config.toml
encoder_arch = "resnet"
model = "contrastive image-text model"
dataset = "scattered letters and digits in many colours"
train_examples = 195000
image_size = 64
crop_scale_min = 0.8
horizontal_flip = false
translate = 0.12
rotation_deg = 10
tokenizer = "word"
vocab_size = 53
loss = "softmax"
embed_dim = 256
encoder_norm = "batchnorm"
encoder_activation = "silu"
encoder_channel_attention = "se"
encoder_drop_path = 0.1
encoder_depths = [2, 2, 2, 2]
encoder_kernel_size = 3
encoder_stem = "deep"
encoder_avg_pool_shortcut = true
encoder_dropout = 0.05
encoder_widths = [64, 128, 256, 512]
text_encoder_causal = true
text_encoder_width = 256
text_encoder_layers = 7
text_encoder_norm = "layernorm"
text_encoder_norm_position = "pre"
text_encoder_activation = "gelu"
text_encoder_mlp_ratio = 4
text_encoder_head_dim = 48
text_encoder_fused_qkv = false
text_encoder_bias = "all"
text_encoder_qk_norm = true
text_encoder_parallel_block = false
text_encoder_inner_norm = false
text_encoder_positions = "learned"
init = "trunc_normal_002"
residual_init = "none"
optimizer = "adamw"
learning_rate = 0.00086
beta1 = 0.95
beta2 = 0.95
eps = 1e-08
l1_shrink = 0.01
ema_decay = 0.999
max_steps = 18800
batch_size = 256
epochs = 24.7
lr_schedule = "wsd"
decay_fraction = 0.4
final_lr_fraction = 0.1
warmup_steps = 940
weight_decay = 0.1
Rows from block 2 of the text encoder of a small contrastive image-text model, named by matrix and row number. Rows with one number belong to one neuron. Each number is 500 + 50 x the weight over its row's rms, rounded and kept within 0 to 999. All counts start at 0. Numbers have three digits each.
Before each neuron's rows are labels from the 100 texts, of 14848, where the neuron reaches its highest value: "tokens" is the input token at the peak. Only what is clearly more common there than usual is listed. The data: scattered letters and digits in many colours.
# fc1: MLP up (text_encoder.blocks.2.mlp.fc1.weight, 1024x256), inputs 208-255
# fc2: MLP down (text_encoder.blocks.2.mlp.fc2.weight, 256x1024, transposed), outputs 208-255

tokens: "t"; "l"; "7"; "4"
fc1.408:504499546515501503484504498458503511505498494515507500413477518504506500214453494487486505498516498490494492502524492509504514496502505493507551
fc2.408:497469515499585471504522514532513510494508477483469533477508481504500487396523533369480426484506510517521491519500482512496482501497497513578559

tokens: "yellow"; "and"; "<end>"
fc1.118:578493558543505489513486512512477505491497502517505582492504491497494495483498513474503491535467181519496498486501506488498466608509501528525565
fc2.118:510527515497532485495505501484468513475498504484484490509446498491496548525554459528492339502498497449480495529506486510504506499520480503481426

tokens: "t"; "l"; "i"
fc1.387:502523497494511498494520481516497502496579481506565493499477513596488546489431508494493496500562509471502482492518546484423504636508502509475492
fc2.387:487490499506557459474518505491507491486490491508486492497537509508514626501530484457498153490534561512513495488482515487461503474496517476526587

tokens: "blue"
fc1.216:499493481339513496499500502502355493475516499204501499501470266505495502522505499509503507504501499484498496502501455387502522502509500497407527
fc2.216:451501499746497577492500509502500497499487504320499468501483497509500490560532474475497376470481501486492501503513530497509498505479481496553439

tokens: "q"; "e"; "g"; "l"
fc1.389:428499492524468507526538511515506501503484484518508509564556607508507504530483496517506503493489513504515490506496513496499512509485473498483481
fc2.389:510476502486456492501497572515495505500499512493505541467493473487522494514391511523491490515518494537473523503465495499477494500508504481491495

tokens: "t"; "7"; "3"; "4"
fc1.324:490507555511500501488521497496529490504511481510503498330490494515496503201425500531501493494542510493491488499516506473492521496503515494486500
fc2.324:488459511503577553508527512506512519493487475502459526475498462506510463386516514311488504476508479518491489516476477516506485504487494524588682

tokens: "g"; "q"
fc1.241:517499500515500506486502501516509501667493499510503500505517565497502500506495498509363500496493501504502499502501502503500502525507477504492491
fc2.241:501492505506417483453491512485506496503492506487523520507490486501505393484424488502499493504527459502422511480478551499490464492496518459407525

tokens: "purple"
fc1.68:504490497517508499517500492522481505500498504512489490564528607504488499512505487496487499487351498498513501486534501504494468499508495496554508
fc2.68:522507493506463512498494525494492437502521516494503480538504477505485444453494494532498449511496493494491505523464538472493503501509475501503387

tokens: "<end>"; "3"; "2"; "p"
fc1.577:499511528486508490494512496541491490514506497515507505502510504478524509415505505480512509493514495495494485479523498530446477505502500506532535
fc2.577:504511486534498628504496501502508461507490496491509546542522533512497462411494506479508547486503493520455483485487514489540485533487494482523562

tokens: "i"; "1"; "j"; "l"
fc1.437:948503494510501502432503505501528498505503498502499505489465438495491506452496490502499508505572500494496499502491496540500510507464514499505517
fc2.437:500507502453577600532519478553494536501219476487491497453475507487496571481555541489478450496519558483569489504523460520532489513528492541535513

tokens: "blue"
fc1.689:504496498463512493470498494520487493506507502496511492498415501511491482458500482498480494507439503473506502501486483495501525500515493502410507
fc2.689:500505504509649477487511494504488495473515497492450464533526517532477559485606503455512436485496592462540488512529505496476509471478496563617568

tokens: "l"; "t"; "4"; "p"
fc1.738:500498508546497490414527520492544476510487488515501562440495495515516505320482477504543506548574480486432483510475503533505520496487516499488503
fc2.738:491484508503558487496506503505507518499417484500495602459506518501511504489512524445503502489516502504507495471522474517501484497477504495518625

tokens: "teal"; "p"; "t"
fc1.600:503503499511514500501522466501413498502502499509510488493485531517501495488507493529466505474494501476498484505500481529505535492500490500468519
fc2.600:508492498529509401467501510485521456499604506508496490480546520511497482472524486432518488483478510499484507494473546509461499464474514502527628

tokens: "t"; "e"; "l"; "9"
fc1.54:496495512479494504516492494535484494531497499503516512524484728500506502416502507464508506501400505494498494516531497518499501502525494504475526
fc2.54:498487478547488407479489521502521472528504493494506538516536505516498475454446510478501569490512488548439501461488514497485496494495515479483530

tokens: "j"; "t"; "4"; "9"
fc1.501:500498534423536502449496492492500500503509489514517514494444526514494503416466491510488410507485511493512503492502509519515493513532503516419490
fc2.501:494501512502589484484516526525487519487458477493444492501510480496493538461549520498500083485499587491579488504501527546509466504514495555661551

tokens: "4"; "t"; "e"; "l"
fc1.735:502513508497502507503529487524499495507500483502533500489491511511543485321493509481500504499496497495500468505497490483499511499501507505482520
fc2.735:498446519512555340476517535526496507493508486491459525509509495498506456425495511429504485489495482511483492505494498517500489512503495501537628

tokens: "g"; "0"
fc1.623:504497498476496496497477501511490576524504505512493500516490547504477491518508495470501499492375494494503501514520486539511487500499499507487525
fc2.623:510497503485476479500507515523490493501503498493502493507479497483494508491485511605476491513500525492510507507503518507496488497498495529516381

tokens: "black"
fc1.563:500502500493499501687502499501506502502500499415500500500542377498500501575506500513501515500486502500500502502501499512501503499497500499417473
fc2.563:458508500503507558423501510503499498499468500448498471499333501503502497446522471499497455500496504465493501533523505500503500502495490507726529

tokens: "e"; "l"; "t"; "p"
fc1.15:480501502514486502478595505505510491507486478516518505512514563510548503410487491568510504503527520491501493497463521494494541491499481496500480
fc2.15:492452506500497510476505514507496525504499487490485584486507492496513469482474504456495503496504499506462496512478504501501478509497493495511602

tokens: "pink"; "blue"
fc1.213:499509499492503501439539487547481489500505498497485502494487459483512504489510509513501509495537497478495491506488494550486531503494499495528501
fc2.213:512502491514524546511503471492509486510514496505489490498548554511488431483511509468520597492491462506476490483509509493504499507456507489483570

tokens: "u"
fc1.398:517501502520500499500500502501521500504500502256482500494502405500500500553502509547484509500495500500499497499501502431500499500500506499497412
fc2.398:503509500503542506510502565502494489470505501324494499505512453503500497040524500487487427499500502504503502500497504497566506505500499546628514

tokens: "black"
fc1.102:500502500502498501689500499501506504503499499426498501500541376497500501571507500515500522498480502500500502502501500511503501497498500500428467
fc2.102:463516500503508554411501510502499498499466500449497476502307501503503497452520475500498462498497504450474501534520506500504500501497491507708547

tokens: "j"; "1"; "l"; "i"
fc1.173:360499506502495510428501506475516498505502501509505503508472465502497505429492499504503513509543496476493507507492498557514502499446508445484555
fc2.173:499494493481614537524515487557487533496454477481472509483502514491490509433542548489497543488514564472573491506539482532509487516516508550572532

tokens: "9"; "t"; "7"; "j"
fc1.457:505506491475509499465496500534500505504497498524501510497486539503487493450497490445489499495448497500504499507511494517528496507499500510459565
fc2.457:585501496502533497476504514518492498504503488494475460507486498503492560476510502576494471497500525498503490495503476521498497498518494551605494

tokens: "pink"; "blue"
fc1.25:499503512456504500472511495511492491506503499463508499505473461464513503483497496507511517498546507481492490501511500530472508501482500500512519
fc2.25:490494486501504603535501498519526498511501489491497535515554522514497471455513554432513541488501514526509485483513509492527503537476499485495563

tokens: "blue"; "pink"
fc1.683:504549513462512497484513494511490492502507500478510502506454478444501501450501502504506525491558499490497487496512495520474509501479503510498523
fc2.683:464492485495502635521504512517518499510499489491504541508547526514496491446519539437515543489489521525504474478514509492527500533478499486505573

tokens: "black"; "blue"
fc1.447:500501485475502505626512497504497497483498498358505500501521347500498501567499501521501505499472504489501502501504499500499519502499496501367479
fc2.447:472505500513502552481500508502499498500495499429498460498378500504502493438534462448488489501493504470494500530521504499510500507486486506735501

tokens: "u"; "d"; "teal"
fc1.336:498506503560503497519517494510481496479507498495480506496546500498503499553503510551504496498524490504499501498513489503489501505510501500490461
fc2.336:452490506504465510517486483469493498496500527500514507497514503501518452543456489392518500491495456494474503506505550481497501496487538409456556

tokens: "q"; "e"; "d"; "o"
fc1.191:501497492516498508482498487490517492517500491519507512487560552514511498508482434512513494475519499502505496506505498583507499507501499509517495
fc2.191:549469492506386473491491570530516498512486490477533602474525485501509374500395518509505710495495473532395506475483503507506459510505498423309516

tokens: "z"; "9"; "g"; "7"
fc1.298:484513493504484495502512512505515501499391488517491504495512520497561501460517494576518501492499523506505498506473550477496564501502495502494261
fc2.298:502520501468502639489509480505499516485493473498510544492450505496492516525500430516478111514517548499537494501503457510508476509519485495459502

tokens: "d"; "l"; "o"; "c"
fc1.144:499499502542501493483503503505503499504501501511505507494506524501492493492499504503504497504520493496497357499098498492490504498505499502505504
fc2.144:485504508495501505515492504481495492501491503499502531508492501517509414518485522363506509484466481508359505495484555491518482504488492480446524

tokens: "g"; "<end>"; "e"; "teal"
fc1.421:498502503536501497545498496508495499501505491499513502511527543504514495544494522483501500483467492511497480501509488466500494503511504497483500
fc2.421:498484526513431253475490568496501498487534508506521502488474458468517487500374489482491505504492466499444506507474509517488499497494524478508466

tokens: "pink"; "u"; "d"
fc1.312:498505501546507492497536498515470497491509498491482507502537491500507500566503506561502494498509492498495501502516492532485496503508498498499472
fc2.312:493500507489451507520490485474493497500508518508519515494509513503511438534455510438518514487493455488449510504506548479508506502460521427454531

tokens: "green"
fc1.220:510501492525505502525496467515490501476504512484475490552509490488485431527504504473505522504506498595530497657470347463479657499504495508518500
fc2.220:308500484499514485510485529479517493500504515497513504489495505516510472502518490399511536510501471489456499525504524469481520482477503470461547

tokens: "h"
fc1.472:529502501509501499499500508501511501506500501330499500496519341500500501521501504549501501500495499502499486499500509489500500499501500499499404
fc2.472:505512497503526514506501537505495492489503501204496498505506418502501498166522499495489395499497499504501500500500508496510512502501499554618483

tokens: "e"; "yellow"; "teal"; "u"
fc1.420:500499499634501500442499500503499499497512498380499503500496453500509500600499497502491494502488506503499501495507501500498490505501499503655498
fc2.420:511493502497520578587510467505487470478495510238503496511540485461512519462510500521495485523489506508495503506537500501491504489501508498383497

tokens: "blue"
fc1.283:493500504516497508482523498508489505536496487488500510490509514499506502529501519589509500500456495493495502493514504573502487498502492504528510
fc2.283:417498495513437496503488498493513498508503507505506595526517515502503464515475524464522503488502467504501510495492536484506501502479513471458506

tokens: "7"; "blue"
fc1.636:474484494523507491531504500542489497502506503500504498503464516519454488540500478501502489507390492488500503497502480454501514493521492494434494
fc2.636:523498503507527435501489490478479491489504536504494486515493492510498546551527486510508497502494518438505516527510510467465521472479517500554480

tokens: "l"; "t"; "j"
fc1.300:497498507531498499501497492512468494511503499501514502512488710502504497459500503493497502493460501501507491503502496515502506501513479509459506
fc2.300:498480492535496368486496531514538493514657498496501510468522497507504510478427502477497378496510502530446510453495504514517484515504509490513529

tokens: "e"; "l"; "c"
fc1.510:507506499556501501396471500501494500500484504409496500509460444501500499531498498501477500455501505501499499499509513500495489501494501500644501
fc2.510:505499500495538596590508483510489475474479506234503493511523501370504508441508499532499463592489508526492497507574503500499505489500504490464497

tokens: "4"; "t"; "p"; "l"
fc1.688:493498489546483498497509488577482494515513492518509485686486554509499506460483554528490500488422514491512473498496504543491502510494432501505510
fc2.688:497499504545519444484496506497545482540616497511487527489545489501490461448448507446504549490535511504462510457497549519487489499508521497501613

tokens: "t"; "4"; "p"; "j"
fc1.77:496506516508500500541494474514468505520502499500529502504481595501498486426507501484497507492434494494503499508513476537526514495519491510467514
fc2.77:499486472528508423490495533510519472514603495495506493500532513516491499466437526476502521490507510535452500479500522504485495491492514497524546

tokens: "teal"; "u"; "d"
fc1.171:497506503557507494511516493527487495484509500494484503500546501498509503560498505552504491499513488494496500499512488513488498506505500496494460
fc2.171:490492508495455519516489483465495499496504526504521509497516504501514422535461500395516511492494457480452505505508551475508500498468532416459531

tokens: "<end>"; "and"
fc1.45:503501512558520487539539493539476497509520501529494502488528637511502490482501511462492482445412487501501495475543503503482468495525482491517502
fc2.45:507502507528460358473497516475498467500498514512515509530508490492502509487426460514501480496487490505461516478464561499506497503480521485501484

tokens: "e"; "l"; "teal"; "yellow"
fc1.615:500503499599500501405498501501498505500493500384498501500470441501502499604501497523500499482486502501500501498511522499497496503498501500650494
fc2.615:509493501497524575628512465506489473481493507319502503511544502407508517468512500521498500526492505532497502505530499500491505488500509497393498

tokens: "2"; "t"; "7"; "4"
fc1.159:504555536535500521468479503501493511496507509491500495464477461504500517389497525370520499528585400492443470506498470495493512498425505442591751
fc2.159:495469512513588498512514485502513517489463479482491522442492498516506515495592502395499515488489561490508507509514427489479488485464498519613589

tokens: "g"; "q"
fc1.377:483499487501491505529512505509488512514497492521502499555557654513506502556490514507498501510405506512505494510508517516499495504503488500491484
fc2.377:491498496487419458433498526488495489506516515505533508539492493496513484544394499524495489519513472517487507503468548502477491490528524502439463

tokens: "black"
fc1.383:500502500488500501689501499501506500502500498411501500500548380499501501581507500511501524499486503496501502503501500511499502499498500501411472
fc2.383:449508500504506555436501509502499498499473500455498470499340501503503497451521473499497440500496504447494501528522506500504500502494492507729518

tokens: "g"; "<end>"; "o"; "0"
fc1.463:486498495512497501536494498505467502499499500509518501557534698509509498561500511530500504505408500487507493514521504468501501501520478504490491
fc2.463:502489503517429406480483504459508483506629517502532520509499493516509483509440489486501531503498463510453506491487517489482503486488522460442466

tokens: "yellow"
fc1.247:503492504727502496466508499500538459508499506417495500501500472501500497624500500507498483509474501500500500499510498497500487501520500501683443
fc2.247:502493501425532542604505468503479471487500510276503494510558497476518504385503501523460478545498498500502502506513498501489500491504507482380497

tokens: "e"; "l"; "g"; "t"
fc1.165:492499502507503494492503497513484497502502500509499504498493551505499500500503499512500501494499496500503497497494499506499480497511496492486528
fc2.165:490505506514488500465504535467493480486503517398521511499504495504514452363472474422497447467492499489458508481444564509488489485492526465563526

tokens: "u"
fc1.76:521505500539501495499500511500510504502503501311482500492542383499501501518502502551473499504490499501499477498499514482500500498501520496499387
fc2.76:503501498502506517501501509505496497500504501271498499504503408501500502156522499491497452500495500502504501500501504485514501502501499541555362

tokens: "g"; "e"; "l"; "j"
fc1.109:501498505508498498480499500503501500503502503516503497501443600500491499463495486552498498496481501495500498504523498504499498505522500496252508
fc2.109:501481508488499535448511540529468511494472507473503509499475484494503489426493495519471388482496507500502498507476506512513462504505479492553410

tokens: "9"; "j"; "t"; "7"
fc1.557:510505505433485500468486504495510500517496502520510504497454516499499501429488493435490500498427504481495493502494507545507492503495499506483537
fc2.557:570497508511527504481521521520493498492492475498479488507489493496478556454508500565490450500499552504503493499491453535509490510500461573585446

tokens: "l"; "q"; "t"; "u"
fc1.614:500497500525501493472494510498495494497500501510449504483284546503471502504477585504502500500496498489493415551475501497498505500447552500410570
fc2.614:484487505519534400481499523485499495475501513323505505465503478514519497485496493326503455492512483500483496494480529493451487476492505460522598

tokens: "black"
fc1.413:500502499487500501690502499501506501502500498408501500500547376498500501574506500513501514500485503500501502503501499512500503500498499499408474
fc2.413:459509500503506554437501510502499498499473500446498470499343501502502497439521471497496454500497504459495501532522504499504500502493490506739529

tokens: "j"; "t"; "l"; "i"
fc1.375:504503541452502504448494497497539513499504500507506497471477441501496498389390503505494485547583514461487505501517502497504508520473558505464500
fc2.375:518477519474534519506522519531505525482466480487505505474523471490501512474554540500496477487486528504544489511520494527517480507506482546645516

tokens: "7"; "x"; "z"; "9"
fc1.477:501506483495507496506497501527501511495497504538488496499481543510471500455494490446488490491461498508502494507496493497513501506506502501472551
fc2.477:633504506489527481471499501511496505500495495503486438489473491502499553495506478567483494502502523493497498490505459505498499499509491518564489

tokens: "l"; "j"; "u"; "i"
fc1.192:499499502505501495472500502501484496503501500516501499487494515513501515505499506541497500500510499496495460498485516520496501496502498495486503
fc2.192:490488498509497471489496517492501499492513512481507502496528499499501479468492498440501442490487503498480501499489543498495493486491503479539523

tokens: "purple"; "t"; "7"
fc1.311:513509481449505500490494499539499525508498503514503494504467539510473499448491488402489509497461500502503494510501495522518502510501502506450569
fc2.311:598494493497534487466496513517489499506502487495485430510491500504494560477518509580495485499499537492492488489502482523499497503512486547569478

tokens: "7"; "z"; "x"; "yellow"
fc1.138:508503494463503496532488493523499504469499501522486486497499521499498498494501486356486509494524507511512499511492477364500519503500500498482510
fc2.138:576496509486542497469517488496488512487489493500496444478458488497493527505516451533480501510498537486483500508501444512487500488515498509545474

tokens: "y"; "q"; "e"; "l"
fc1.47:130495510538502495514498493509495494497499505515494485502529629410499497549499479508497383496520500507498497505508500496501509493505499502494471
fc2.47:507461506483441495498508545493508503504499515495517523470484492485520431494341493485484549515488490523579524494457494483497496488510525461514481

tokens: "l"; "y"; "t"
fc1.586:487497483555493495499495498518438491511506498516492494699507733501501503520498511501495503495468509496504440500509500526480522488505397493523501
fc2.586:503490499539476441493494519488528497517514509506482519489480494504506498522384465491486522505511482519431520486462496484496493495486511457494512

tokens: "e"; "t"; "l"; "p"
fc1.217:504503482471683497467521493573479497529609500496509506485408630524496503401452511407497467487459497508506440494509540562496423521518498531446602
fc2.217:506481491548497391483501528513527483506494483486517504499550505505495506463408518508493510492494509536461494449470559522519464516496518479548521

tokens: "yellow"
fc1.278:501495499711502497429500500501521491501496500386489501500500452502501500602493499504497486510479503501500501496501500500494496505502500499672450
fc2.278:510494502482529559626508456505483462476497522235504492505576490469528517385502501524475470534498511500500505503523497500490500490502510478409498

tokens: "e"; "t"; "p"; "y"
fc1.540:502504511476502507496503493558478503498500500506501502499492640503507495435512496465506504504484497500502492508503486551498503533513510452450526
fc2.540:505471481507505499489502542507524495515505500499508504493518502506503473480445516462497534496504501537525502476492503499516481517506518495570541

tokens: "9"; "t"; "7"; "j"
fc1.270:506507503439502499466479505511506502526498498518511511494452526503501491396491453445493504493429507482500495497508499539504500500496497504469539
fc2.270:560506503509525502486519521521496499492510472495487495504487495499479550453512489582488477502503551507509490499492447527512495508498477555601455

tokens: "yellow"
fc1.91:495496509533502499576495494513431506498496504509503502502530555498500498485509507400504542502437479502495494508505496480496465492528481494550509
fc2.91:496495504556432305480490512459487459502509523510513520550519483512492481446440463500511503499497452504458515466468533494476513483468530469478473

tokens: "blue"; "d"
fc1.374:494493503519501501463515499490491501545500493480511508492496503496503498537496507531512502507496494493497500491510504559496494498506494503511509
fc2.374:388490492518461497512488500499507491504483501500507617525521508501505437507487540497520502486487480513479503503499557496498498503473497481417525

tokens: "l"; "t"; "7"; "4"
fc1.554:504420495483501499490500497505503492500500488514519499492506582508501498315503472473454502496515499499505505511498503487497482481511367502501533
fc2.554:482474511505538498483526497548478516492495499488492512509494496496511498263496479447485467484508499507509485495487525533511468507526510492513535

tokens: "teal"; "purple"
fc1.372:504501501491497503519493491287445507501490505481508507501488533502504500450505519357502495491487281510489501514509501613505440495506500512598564
fc2.372:484499484549451448504492544520538497516498485493502524512512513492498494424364537506494626505505478540468492481489509536490480495485532457454524